A small image embedding model, trained from scratch.
Training: muon at rate 0.0032, 7700 steps, batches of 64, held-out accuracy 99%.
Rows from block 4 of a small image embedding model, named by matrix and row number. Rows with one number belong to one neuron. Each number is 500 + 25 x the weight over its row's rms, rounded and kept within 0 to 999. All counts start at 0. Numbers have three digits each. After the name is the row's rms in percent of the matrix's.
After each neuron's rows are labels from the 100 images, of 14976, where the neuron reaches its highest value: "top examples" is what is common among them; "lies over" is the class under the peak. Only what is clearly more common there than usual is listed. The data: drawn small creatures on textured ground. In brackets: how many of the 100, against the usual share in percent.
# fc1: MLP up (model.blocks.4.mlp.fc1.weight, 1536x512), inputs 128-255
# fc2: MLP down (model.blocks.4.mlp.fc2.weight, 512x1536, transposed), outputs 128-255

fc1.127 122:533485524491471477439503475488538495485511524497476514494546458500491485465555536472544463489441519500530465530482509467521524498494494490486463489483505542510535496535497453484481468530481552553478499517533522503484562508516480503481490510505480532490515476497556515482524500482491496488502484492496538530523491487475475463485495503539446482459510512471526479531488492532479541525501
fc2.127 127:463504496526516524555479459511477469486536478492511474538462479471486525516494521479542498498524512480500514507508493483476493490526454479489500494528523485513502517484522479583477469524471501495507458511478474489515493507517507480487519511469516507476530511510492542486552536512495513498493520504534489470513498531501482562508514527514498529519473494526493496530513465474452499535512
top examples: red (80 vs 8.1)
lies over: body (98 vs 12.6)

fc1.148 071:528504531507530546469498493471549463502507519456510453528501553542472508529546491501519508472501501528532463542509482488477501475488501561482490518501459498485499489479497473475491533490503509476484457534536474521467476543494495532520461512495480508544510475535491475520486493477470525480525503487474487527502478519545473534492465477491508532509483517471464484502489489515466491482518
fc2.148 067:498515519530490528549499505485468539509494483492470504521495490482538505491503490495528477488523506499507560519519525501524480539545500507484496494519501499527518526496507529502529504458534509496523492496509568477502518535472502526500505476478509512485506494524505470478530521483501480474483464437527478470488466479468522510503503520502487479515497441508508493561529524541473544546469
top examples: pink (100 vs 8.4)
lies over: body (45 vs 12.6)

fc1.247 097:537471490475524514510501493480481501502475508487482499483520470517532513472512496501504542544468483462496451511470485503489514524525509540556478479494505500495515532530472512484542495486528516472524543490550505478511495459517515495481490433563507460469469480474517499508489507500506474495466536512481477540471477483501482512540471550517522470470500461496529517479537502505486475525477
fc2.247 103:469558457501494450513499493461439481460487487447491502534496536509519529494461546491469502499523434502547465503500477509484500495551497470432548504473507553486502553511547502464511487519506511518481524481488467540524517502482499522526476478484458476539531492481507513502543521529533471476541488541496482485510506513515521526517549528496495517526520506531517488475488486509468495519485
top examples: purple (43 vs 8.1)
lies over: body (34 vs 12.6)

fc1.283 093:511463476519545496486496499468511486516488523470550530505545510497499485515484506511500542489504537479496538497516475482498484510461507471504520470464515439541478508492454483474505510496458482486480480503514497523505530487522507471506514477530516536475498463492482534500443506498512512518489504478520524509515541518446494499526525464531447479469535523460483508505488525504531483482544
fc2.283 096:445550509507496465502462473516471517505491494490515482541490525542507462511493481513510518462494495477481542522481489532494504484511513497478476503510451540525500485513497501525534538516514558489511496475540505521525541450514450457479471521497495514535497503512479471519542445475500490468486489452533482546522487563521528478487431471534520497479518509502504493507487511502447486496516
top examples: black (58 vs 8.4); white (42 vs 8.6); plain (38 vs 16.5)
lies over: body (33 vs 12.6)

fc1.569 093:522483512516527467513553490506483510492481511487516460464501516488542488493492537476494473535508491497494481524549473520471500469520497530505565500510530477492490513477532496469496500499500509501512549457546488525531474482500483485510476410456505525486557509457485510536528491500513495539469523547510498494504518477508510498469505533489510493484490554503479512497491473537507500478510
fc2.569 088:485523484486464488472524478455473457553451511492539522539486578456479503499485571482484524460500457503472563506504544501501491476514484465500503487521510496505489482509503534524489504501513512463526537500447492497521503518494472508511477540506487488480485478531491457454512495509479542478521494498481514498515450522509476474490484503486491469489490514481527489529525488496528482583497
top examples: purple (89 vs 8.1)
lies over: body (92 vs 12.6)

fc1.390 094:499502525512499487501454509488525499514525469491496469479539525498503529538486533454475491474505524489505474508516459512475490492483488513520452505522512475530518511491521530480538526465495506458504473512507511504520482505545475544483533514485489542491517466503544515500527523476535502529473496532456435457502524510504545513498533524503519513451486491494502481428499531497488494511477
fc2.390 090:488545484489516501496509509478515565506491538482504521553490526523506475499514485528523500511554469471526499495439471475495537490507506515517534513488515543488529500509497498487489502499481490578481524450507515473492507510488483491512489544485488530547497499480550519499459513518470471518484499466487503523464484506492478519466495493476547474502454511508496476516471521557479452528516
top examples: grey (66 vs 8.6); white (28 vs 8.6)
lies over: body (30 vs 12.6)

fc1.199 096:477435431476500504470496522512490484510473491503509506538520491501526496515505469500486517501535485522446513551511502517510500516541484520464483545499524509486506514477493483496526480521512470516504515492499492485519515504496486487511470472478479488474542485532495520492483503469507501539484498503485518527490485487508502502526494482510521509502489516502515488506529489441528509491453
fc2.199 091:495458499559502487536548473499547483488481455516484483523526506491488531553540512537511500524523497491522507474490506493453510516473528493529450492499504497486490463483438498472481501479482467521512489483485554487485489510495513527465538481502470504440490537503479482506505495501443513542498521521484531467525500530510531476490512523506505470540503537467455515502497498486495481476531
top examples: teal (100 vs 8.2)
lies over: body (99 vs 12.6)

fc1.619 100:510512533510467488467485472471494506450478449564499499500526508532515492512536477512495502557517528548451501515453459500487521495449513436519473529524509483519482485492553504531510497516532497492441485463481498546556497534490526505474505493494517539510515503489539485495499497526511482514485514471497475475465481498459501497482505538487477445514476527480533508489473498501512475496528
fc2.619 100:524489507476558492505500530483479485524530512507523545494472507480495500522489479472512555526551477471487468548550509532524485531540483457523554508507493521466550499491449532497468508452486478522503479521532493511493461490522487479512498485514490569529484519513511494475475493512517505504483474525462499531505518451505520529470472514509483490509528517516453459493551474512516527472507
top examples: red (56 vs 8.1)
lies over: body (77 vs 12.6)

fc1.535 082:456514514512511514504426458475494454499491458502479547503496545473533534478496495500470533506511490488501523468538503509458487475520510450450528523485497546473506467470491551477491542480484510453544484534497550471538475468488532463526488507553519513477531518493510539477502494520464510517509466503515491480482503506494541500499481524472503496526465484492543493496497501531489495490495
fc2.535 076:530550468474494482500549513513462505491541479528450495518478487474502512481502470515463523478484524530445517508501494505481490537476476501539480500474505500449464501503529505472471524516501509480503498482540499490504482448477500514517495520458518506535497508464483526501488471494499468513554493510517512487525516488479520484440533512522479469539484471499490500488548502492527484486477
top examples: green (84 vs 7.9)
lies over: body (68 vs 12.6)

fc1.707 083:511504504523532449515538457486477474488505483505512500531524485457487499496495516480500511467528511485498498511502515481503516533508497522534508498460487488493470516528504500459525466471495559539433481512468496522461529511463483492507546467437517482532536493483551496522549518538495538480522520496528493492471488525460515529529521562502511453478509529542483519478447524473483518492491
fc2.707 081:514495516532440485486458479511444533504511515517506472496484487485491500510455514512453499492490510475492514504441508488486512528479495560475512504541473516491460535517460479535526492548500473497528503521466512525485513512466485518513542510477527483472488503510497520511485482428540547509494476500515520487485502498516462474480491472461484519532528500486533475520507538538478499503480
top examples: pink (82 vs 8.4)
lies over: body (82 vs 12.6)

fc1.618 101:465488412505518489492512483513528488526480528520495526527489502515497515486523524514528500553475494503496527530449470508516467562508510474489482514521500481531477506475498538513524529521504509512513565474516497464500492483534505508497489483480480450510506499493508511490469497500463513541550507480495483473522482498557525554535485549547492513504531503508504511484514494555464501475479
fc2.618 098:553483509452443491510568502491492535506482508492524501513531484517536481508466500533459560484519516522509501504532464509525491495490510485550494506464491538475480471540482499476506513474483489488490535517553487503515458504471460511471490515531492491536480475553498494528502494493473525501515501472505458505502498512444488440501521457501480506466503529508462513492509445447527497535503
top examples: teal (99 vs 8.2)
lies over: body (96 vs 12.6)

fc1.489 090:490477557493495522514474530483531529559537467499508535555507524485531481479482523517503531491477519498497504520490470524473496516525491521522517555495508511481451536524471484507468501458507531496514488520554482541520465496479511449484523472494493536477463475522519504522493530526481524455537550507532518474522492488457506466492522506513511500520524489510531478484500509500503512483494
fc2.489 092:493506460522506532524506523499497498502497488431496518493501442525478501519501500473501515509508468499494533488510514486509455493504467475524540511521478508484510438480496519534517494531518526485481476476412469529532476570509490494544506521515513491461480497486503487536528510528478483518517493530521516495435545500458464542515533516498495539472457501530517481516503497522490481530518
top examples: black (40 vs 8.4); grey (31 vs 8.6)
lies over: body (38 vs 12.6)

fc1.656 093:481526521495489499511453496510533461466479460520522475498488548461512497483458456508455526512505481506506507521473523527527527471520474501492487553466494474510539522503520527472499517509530524481490455501497514495549477508491491472472472520494471517498491474469494503507513507519508472531488530488503520483493503461478487484530479475516450544558496522493471514478511498492490452490512
fc2.656 095:531516470481503503532486493498491538516483510486499540517469474499449551518484510510513503526496459520514498534530500504520455538529528484462489448500487514472516473519515522531492524475501501496501509473526479503461489512524476486526479521502512464513513524470515463509526503518470497526560510510519512487491500456493526482529540491464488524510465470505530510535431484557465532506485
top examples: teal (100 vs 8.2)
lies over: body (97 vs 12.6)

fc1.648 084:502502534484521465483498462505479554491517483479497506466489534510467513476481494529518505485538517488495410462527512466531493490507531498466490518499509462549482504517527523525443499518542500492488541533503481495486502477499521516503489506516494445506504537488534489500505525541451475487477455494500489482511520495476491484447469509494485518514536491498519488472493512492480490534510
fc2.648 079:484489509505497495502484503466495433508491490516495470467505470503562525546497466466544493468464538521531493489497485478511503527496494467500481519503526495502504536481517475464507504525481493480493493488497505560545508541471453529555527535472529473514483505495469511470495530459498502488510486490493531516451480492458523513485515502499510476470483524508501507542556552497501528522473
top examples: green (52 vs 7.9); grey (34 vs 8.6)
lies over: body (34 vs 12.6)

fc1.424 115:541496520461494486459477522524526506530499487541510505523531496498466502507488523520473469475534475471467513472488494500499511470487540452535455481499468535522455496479490537486429499522513493462465506506517464492505482516501491514489505474521466525487523529467409466506460456503546535550503535512459461469542530523497503474519487516503518477500467495517511508501534545514485499475481
fc2.424 121:495499482475525518507503564494491492487481537519494523497503545506544527470452472510506497494517531467487505534501507553479451461506490471504503487520491512458479502507522422486508489504484509486451495539509519475497527475486492513512471574515539535477491494540528436507474543506501471492519489499500476510475493503489514528502453492510487549465474497527468536487504489480487555488502
top examples: green (98 vs 7.9)
lies over: body (90 vs 12.6)

fc1.644 085:493478501515470508505509480522487495474508521516508497522505457533524533525509512507509507479530521504473499505490499486538494489470490481480553512510519510472542470452498506547557511518502510530486506456502525508517510474489486544494540520488515488523480525538503476485482509505458517531468487501482502527469459466488491509533521507515479491488481509503481516513453468499527473462530
fc2.644 082:532482492503499497503543512463481504483522513496492510478506507513509471468473447519458469490468522484527491517483530524533505472509520514508514511478497529516505542504501542524509520494456503496506474506525507518453486481545491552504531461532463525521518461521492475522471509499533503492487518450504473528530515521488515555520461466534538485490550492495546473475511474481514521524482
top examples: teal (100 vs 8.2)
lies over: body (68 vs 12.6); limb or head (27 vs 1.9)

fc1.203 128:507453507501511500517482502502510506499509508534474466515504538511495463544488497530464517520496544493462488439492461485500483529488518510468455486483516465509467511536529495471497524542496485489502559457502479517507460502519542520490520470486474487489493518504494520486540542496507531504517502481488504468488490480523514519497526483472520453486534495450522540525472485485483503477487
fc2.203 122:516521515508485516512503511526463477506485498533461476493477517508484479506494536536485479466511479515507490515505519534504511481503489459497515495504523486490514534483483453508496461499513496503485496491487516493491533511495501521471518543495488526518460505478525502478505467506508527500470527469472543502453522547503487503469504455440459520490538508521522482501510507566494467469517
top examples: white (89 vs 8.6)
lies over: body (73 vs 12.6)

fc1.162 106:507521490505477484491487458427517488487529516497541497562497521475473499484513542497473473510484466466533495466537484518533519529505486544526533512487514477494502513497475517506476522491511463508479484491483525498532549496472487457513479514487493453550486515490477525507491400501505508530518507488488540497564506486531536523480488517490485460507506495531516505475483485484491497496531
fc2.162 102:481500489515513480476515464553505501499487526530528510514446493476518483475474498484559526495500488508479491502522501493509499464455512515480507485494498476542528495520516507543527527497524484497514523508447531510548489508474510529520495465482501444451497512523509488428520495509495498482498508509471504506514502543453499558479517488524494497468535509474515487507497471490515456476514
top examples: green (72 vs 7.9)
lies over: body (65 vs 12.6)

fc1.609 107:491451495498471500522514485511494487498490533486516517489476470507502514504501518492501527500508466522451521501546491508512506535481481528484483506513516498464500511506511522509496509500463483528483500486495477524467515516476470511471482532477468497500518532564482482451485505478486490459527459467495492481486474471510493468476501529485507495490489510495481547519527481542485510500517
fc2.609 111:536503500520468545541520448504482470461502468486539590546466512503468509499477493509496501477467504486499489472462541520534505529513488499454521529495480470526484508549502518496472492475514511470472461520495494525504508486504472511518563521455493470498485453465474515542511462528494480494512516495508506535519472541543493482489519471505471481486546533487504499508501532516533498500480
top examples: yellow (97 vs 8.4)
lies over: body (99 vs 12.6)

fc1.132 087:512535510516492477530471488475493491525537488502464505524453541526506497480498491488475532507498517504488472465474453504515528500522499502488479476469552514502447467525479418485517509493529498534526544556499536485519500544480495495478538484512505543485526540472448515503493523464516463464499528528514484508529508504531522500538504477483472506493480465542513465526483508494483460535529
fc2.132 082:520517528477517499487523473475495497471494497482493493517506478483482495498473455507532506490478494493546484576537528519500484511489475447473536523540507479529499511516501530498506546492503509523513481536552504516534485449505520468530539454460450487487497521435515490496517496473493470478481506502496495500433495487532508496527546520492492473463530501503466523477522534512483524512498
top examples: red (97 vs 8.1)
lies over: body (43 vs 12.6); limb or head (42 vs 1.9)

fc1.33 089:499508478464515513574508503474433532485499501504506513467504488488490479423475468550527506472540493476509470479512536474514465506482526499509506496490500454506507511523507517488500473481483519545485478510525457505490531488470511557588482472521527515508503507536471503481496528497484541504493470460472475531519519483520494458536535545567509451491495518523477449533527494543504513477505
fc2.33 100:564469515546486502507498521460481526511460491508484531529503512483487478477499478515480503501503481454505498489468536500451466475526494532498511489496527495541491508500542498478499495443534531524504490497516530513510488518521480465525531490527498508484483522470529450517497473488516520503501504479440500521466511523463504498501499498444521492463491495530471544457511482493514506490524
top examples: white (50 vs 8.6); black (30 vs 8.4)
lies over: body (45 vs 12.6)

fc1.620 102:442496501483490501516464516478519498490522561509485466495519478503553534482465512530482484533525513498501541484560547470501501502525488552458500495454530540492488489532472490495543527468486499463473485512531485507499518499472552473541502544527468498497499478512512506481522474513504544475473521471507455489460565491512531528527520509528493507491466516507496491488479483508512471513529
fc2.620 098:540482483493497459489499504508500504496523511486517475497460509519500465497491467489529498511523529501506484506479495506518498489500464480509497501471466493441464508487539549488525516492500477512516486502519511508482523551499465504513498463531475500522489521522505458510518469501509483545513487506466436537528476522464488475452490513541545516496522501493527498453505523502533478523515
top examples: green (100 vs 7.9)
lies over: body (98 vs 12.6)

fc1.193 100:465498515459516498482518518491513507504500461506522511536526509485518499496526450495501521523468472502476534527496485497494479459529479534472516509473498509497524545460509482510496490450499572531530497486494479527465498478478485536496502491483509503491514487518520505463552518462499567523503495474489467511479510477559487511491504531507469465462533506499501529511529498469495509496489
fc2.193 104:495489506495503529494451486463489498446523507478525504521467545490466487489510520483543496493480465506486443511541495519462494504510549528532508432527528478528490508514486525479518480552495526502496478490525516524484499462517538509462467510529508524478467531512485576523526462497503499501512513500558514466499480551508490504486506501498467505513505488464518503533475529517532469475462
top examples: white (91 vs 8.6)
lies over: body (54 vs 12.6)

fc1.447 091:514476509505495511467533455457477508518549540478540508500513462526474479482512507493478464468522490546478549480507455524506486524491518544518495502496494478509533509479495447511545480553479460506545520494474496506493495527517513527491506488529485519486522493480505490466481492480506444475478475526525504484506510455538497516492508497518532490504478468513507523520493515532508463522501
fc2.447 095:546459508505457513484517481521496519523445482476506506488473514510533548498527479524481523530515514439524484507488500485463520519500470494493500488529499518502488489498506505500483512515520494553494464459529504489502546483481471504496491465479518514531500530492503491493457484458476496518510517482498509452504516505493496529456528503494489494483524551485507441507483505523512470473516
top examples: white (46 vs 8.6); green (44 vs 7.9)
lies over: body (40 vs 12.6)

fc1.703 091:510494515479484445515504549453491542482475484466493499503481499516501497535476506503516508508572496489472503509501513496512493492439517547477549500482518508523526495511501529487499518470509464451475487518508473485524491521511544491479486494475482514556531471502508525482472555464484492508519485481470500537528473465505485494514475541513472440527510507479484505491451481511506534500464
fc2.703 087:467519489500477509512528496472464509532485528479485530502499517529507463469484508457472450445501492522511495491530465478487492450515484522524537513487519466547486571502491487512515527525511521481525476480456513469549490490520503504479487494520503511490471462526517517499491483486537490480527524489473525477541480529472435485537544496479536494485489552488493520529512533473561488498517
top examples: purple (100 vs 8.1)
lies over: body (47 vs 12.6)

fc1.105 116:496496515486512512499486506492493522492529508480454506530521506518464504446510505520476514462524510508477449522497496531466459503481514514515528522494522490455493524485528502484489527509485516464500519496468501531467532554454471487472489537522473529477515498458535483509533504508469508483481495474452512524466499530551498541493487504531502558505532552525523489494553483520513464527528
fc2.105 126:530442514493477484532521555534501471498502551529530462508521520467506526523507476463537484512462560458516483470500483465499533478477476502457512470479491505509478488510474512516542464493503465489455493504517516511483515454515555506498510501494508480517533513527503531503515531475489536527489482503508494543489531480482528523500490500463460518513508482479499493558483525510514568492479
top examples: grey (100 vs 8.6)
lies over: body (45 vs 12.6)

fc1.468 084:517471500495512461552471525504471493525503495533494472547519494489500497455497525513466472529509500515483448480477509479500483472484511483535509469554504461501503504486508495496524476503537485523544512495447473555478528482521537541512493499469497471494481463506526489530479487502487513502489497496514473509462445498488474533519495453489489449501534512511463553537493499526478502492487
fc2.468 080:473545525471490573531508490504522485479536493488541540482437509542499531449415478493474464506535492503499493478519496477524475525516480534501461489458515497518499493508507450468515499504499494459513519503493484528511489541499480516511502503489426472466495538531478496492533503499543543480459505516454508555490524481525507479464504459497521496506503513489505541485506500477512513534477
top examples: black (63 vs 8.4); white (26 vs 8.6)
lies over: body (48 vs 12.6)

fc1.484 076:521520487514519485501501503491485569492480515533472488495518509564544500540535480524512455508513520430505504504497530490525480506486507496517522484478521486483506466489506535479530541509487496494548474487479534501453532497532505517498471499535513461515520498475537518503505519513526500503500529522487492546466492536505447526461499506505474506552484502496540495474513490504508509511483
fc2.484 070:493497495518500509506519511504484482490506527547514492556486500500534458472517486457449508454483448507472481531537512509474499499518552554478524509510468445461498540509448463522516502486534493498480496486539511473506538491495497532529495518468493506525494499536497469557501540515483510499457446469476540495496536474470510459474446532558538516498483492496508523520471456477551537500473
top examples: black (32 vs 8.4); white (30 vs 8.6)
lies over: body (33 vs 12.6)

fc1.682 074:548573492515538503510459498492511484466490502511530454528540487487463518449495459552446509546499508525499464467466449520517531471511525513525528524485467527480493478465486527469553482477480508484530506528508507507501494492461527460490529513515530540491498474492517496476509504509489525510510503494448465493510510519521514489518487504523503466533453509511488468484484465547500522509495
fc2.682 067:497484488505540488510481502538501535498496553493484507504551482506488466502497472500486530462460530479511525498545557454500500523516488507478517489508530477536487526521508520494520479513533509478474520503516514522489506533551494487504482475505490501508490515520525524528507468485521468502514498452527487494528491477500503493517522535512503533498513524543483508535512461508494477493496
top examples: purple (100 vs 8.1)
lies over: body (79 vs 12.6)

fc1.680 116:521473522485475452485528515526527462474496520505503506506504478480483464468480511527540495489543515518489504495470486522494447451480498514492491492534444479509537523488460501522545490487470509501520506531478474530479544484498517472519457459480506549486517486497470516475540487552531482537496474501515508475482506498493459511510479541479485489489535509470476504515507477536507533469475
fc2.680 117:456524503494497524507510519553466498471519447498482490482515514447475488475473516492504475489490563474497502530514471490486498482523505498514558533524455503485534480518509486531494523529529497486471486507508452536535531446499526510503498492559503521509517533509506518499484506533474481533513544540501502516480445509530526484488496507512484515520477565477462452457476464500489500505479
top examples: red (62 vs 8.1)
lies over: body (67 vs 12.6)

fc1.670 106:512542451498485473512522523514480480500518456469528503533527531514499501482461478463526483493504509534481524499478493509484494481478476508479513486551521441514505528468487509477488481503475496486554524476492463508515502477473481501520509493473527486493452506496483515527448475521517511522496508515540515522496498469505476502470480523471506549512457491431509473511481498516539451477458
fc2.670 103:510455492489505508491481483465540495509444501528527492523484508524488473510514518517472477518526479506487506481509523558524478505485535473478545471550496533492490499471472482510482531490486504530475462481539484498497476515493512446492492546508487477467485511531506496496532494484504485496501520520530501473517489499508515517497503510473515487519490488524457491466526455517503503511488
top examples: green (100 vs 7.9)
lies over: body (90 vs 12.6)

fc1.103 125:485508518496489488529545508483494478505482509527487517523475526514517496475481438504502498476469526485482523506486489500512502495481476525524471552506534501507481496494491494492497489531470480508501478505497470507503481452487504510535545516507516481516493483550527506481505493488454443503503492484520510507490505532482501470507506532514542582526504512512479516473477553518496502502494
fc2.103 114:540507545503486574493494492462497514477524510530491524502558470504464465479470490529467504484508502542516513488530532518498476542507501496458496491522501508535497504507477536496519565515525548507521517511532534477486436494491502491505488483506532445461495525500465504486513508513509500507457506494490472528490521482499486485477504485565482504513490520509484536473474488461539537476498
top examples: yellow (100 vs 8.4)
lies over: body (100 vs 12.6)

fc1.528 116:505492460484520531476513477487508497544547500514526537446502484506506472433512511508482486495483476520496528508545461480534497552512494483514470506508487492491497499509535505495516484495481521479505503492492542484495479501481508516530548476459468515480516441500490459504505522498502510522527467518465451485532474491492504492470484471515494528507527480469487471466475555486510397505532
fc2.528 136:516484504495483503499519514503493460470487519532553494548525516499473464468485518550523521495503501456489504509454517532485509503547509522532474483507499532491500463530503483483495525558482489528512471510533477502505482478464517457504483513461484489453526476478503486482453506494493538516464525494485473477504510482545494498496484542494497508491511484502481500558501470431471506474496
top examples: green (77 vs 7.9)
lies over: body (32 vs 12.6); limb or head (31 vs 1.9)

fc1.623 106:482465487521482498538484463485486480447466525462479480471477572523538526494537480474470474512523526483489464473503515510465465515502486491477530527511545489520509500462535517483488517470493484477489522517496526475470512485523492524492507461472497474514522458514544490501504505484490526549520561541519502547507509509478499544441502507497513493500468481525534533474521502543529513507490
fc2.623 101:511514476530484450464544533528448506450530521506506487515505537491486505519460466501509487506488500504518470480516488533539484493514483503511514483479524510478524498490485463523506519481551499483533506489532518507558522486450489516534503466502516494474505522478542498504504494462466497496483513461545490524481468485498470527522493473508490514454552469499447495497532472530549469463522
top examples: pink (100 vs 8.4)
lies over: body (94 vs 12.6)

fc1.164 101:501536470501506499455482494496488524483517514501496491495539485500465473458463492490543467520513513517490450466551507476466486467424513496522520547460455448529496467535490481487517502492497494525478486538538487503503545500491496455479496509444500475461501477504473468512529493498526495496488514506515514518504505519501524487528508533481554508544503482493491467515505484543548516461476
fc2.164 094:552478523490520488471533509494479497487491515526455507500467506520486500495515522455502513459471509520517465517475498515529514540486473536549503511539475507493494467473500569520502478573485497489512532525464515510533488529464497492488512499528487528465489487458497500511485444457501503458487482463493530499521500509479480462495458483537468467455492522485466509454504498493536504509509
top examples: black (45 vs 8.4); white (28 vs 8.6)
lies over: body (46 vs 12.6)

fc1.225 100:496528525490501510518497484536476447482505484468520549474512544542504514489545559529519457471490510512480489510517494494512497548461471508517521496542488513526468450474548538528526472524486510503499503526502513454502511489510460522470515510477543478478493465496527460478521499496502449517459519486539485491466477528525504512506494473478481492455535513480526529466535549487479519508500
fc2.225 096:533492508453447512482542431482463483506518503492493494499521479524447507516479468525481514505492521515490491493509510484503491446497518500513484498492552532497510477500556461533499512483492496494498487547451541531530525525534469485483469525520529453528483549523462510569517525441460466467489523509483529473552499468478502487517488525493523521532498542481516479472480442491495537525508
top examples: red (100 vs 8.1)
lies over: body (67 vs 12.6)

fc1.137 087:519500503538483509509525525509525465469525488485498485477488524475466483485504468476521484476421545511487499540517519494497501507473471490502503489509510541519472499457492512529533460526513528518473475477499515492490476534527479505502521445518516504493466492462521507493516469519519502495497494495491512535504528522483470479453517502497508535502502462477491512496506499503436489510544
fc2.137 081:464512496534508507480504502474485492519508485461503507530512493523549470515466508506541576502478487537495549508489462497499495506464526533465509482521484515527524532539512499531509511498432509463536465455490508492494519448482506492469505528486482482494485477500527507451535508492535474522492485508544500531485477503531468512495515499488497501472498521538462499490542496553502481473511
top examples: pink (100 vs 8.4)
lies over: body (30 vs 12.6)

fc1.265 099:508545505492526518500459517552557513532507492471492463495521518475513500494474559467452503493494450496504475487459443474511505504532493511487518527485508496526538467489551487538467537535494509490490523529520517474473452509508450484498492500493485532503467502472514458484470488519524532522492529521470539439518505496498503504523492513549473501478462483500510497513549521494464471522512
fc2.265 107:457461466476504495538510524490473481501535498497434526510524469511497477507448503552504537497513504456473477518453485501493515492472487508505523472522482531450532528522533467453495485494507514520464509512469440497499520474556511478466491509543544516498486463507502466514529502470505505519512480510456478514517524549491533476496484497520481497501523489479487475487453518512495507478558
top examples: black (53 vs 8.4); brown (30 vs 8.4)
lies over: body (31 vs 12.6)

fc1.499 099:485523498541455507507518501508507529538482461550502520513514532511494504548523484509515466498524517500489499470477490530481498456482543513495505488492484517515544504509475512545535556533480473428538534493513513480526427487495533512531491473514480446477495522462542507474514525514489486503494510495504514501485503546495506498438503487534507500465476533513528503478521496514513496527537
fc2.499 103:545542495500506472502515512501497528485496522524468486486466541506475539492503494472502499490527491529527471562474540479470508530517522517485478507490501500488491481554482494441487467488556452497509473530492502527498489510507488469529499499479499522567489529500506503509507468505499518526518506483479472545516487512500506478503504537461503501484518455498481490513501496533495498462517
top examples: grey (47 vs 8.6); green (45 vs 7.9)
lies over: body (55 vs 12.6)

fc1.34 089:478511509500530483520536508519491489491485497509501516475494516493472514455492491530502500462521536451522472499483502509476500446521522497492496531498484523495516497499495513520451517497565511475455481488516501560489511536525523502535488479481516526497477486514554500480525518497502496506489518443450488473487528495468473460513503534505487465542470441484454501467541505495517460511490
fc2.34 081:482556548426493509501467483510504498529462476476495511497518508517469459540512481501467531517493520455459516494537521505487504489498478497488523512504538496476445494512490463514492484487459500492532496508504494487467463462538535491501500496523524503504509511516510546542561515501476466503523493510519524514501515476522476497518471543472526452483504506482468513500507501458505481517463
top examples: white (93 vs 8.6)
lies over: body (30 vs 12.6)

fc1.592 100:507459502505523480535518504513536489513478472513451540472511486523493506518486490558474483516551514448476519484513483500526517568503508536468491504517525534524490546518508489465465505464509462496457466490497498467499551483484545499492480495471512500530503540511499530526526484472514474550511493477486520502516518431481497506524477496440537525489494515513526497458478500512546548495558
fc2.592 103:509494520513488495500509506451479480480518535519496493500465465483467487483520520456466527493484506526517495544524499544483522492516466467530520564536509527505460487494450472532526494551527536547509497559484523503477463493492501467505488524496529481499554486463494512516485490467460529548514490484510540500459487492487489481519519483504516522530504533494515512468511503555501492524522
top examples: red (70 vs 8.1); dragonfly (30 vs 8.1)
lies over: body (33 vs 12.6)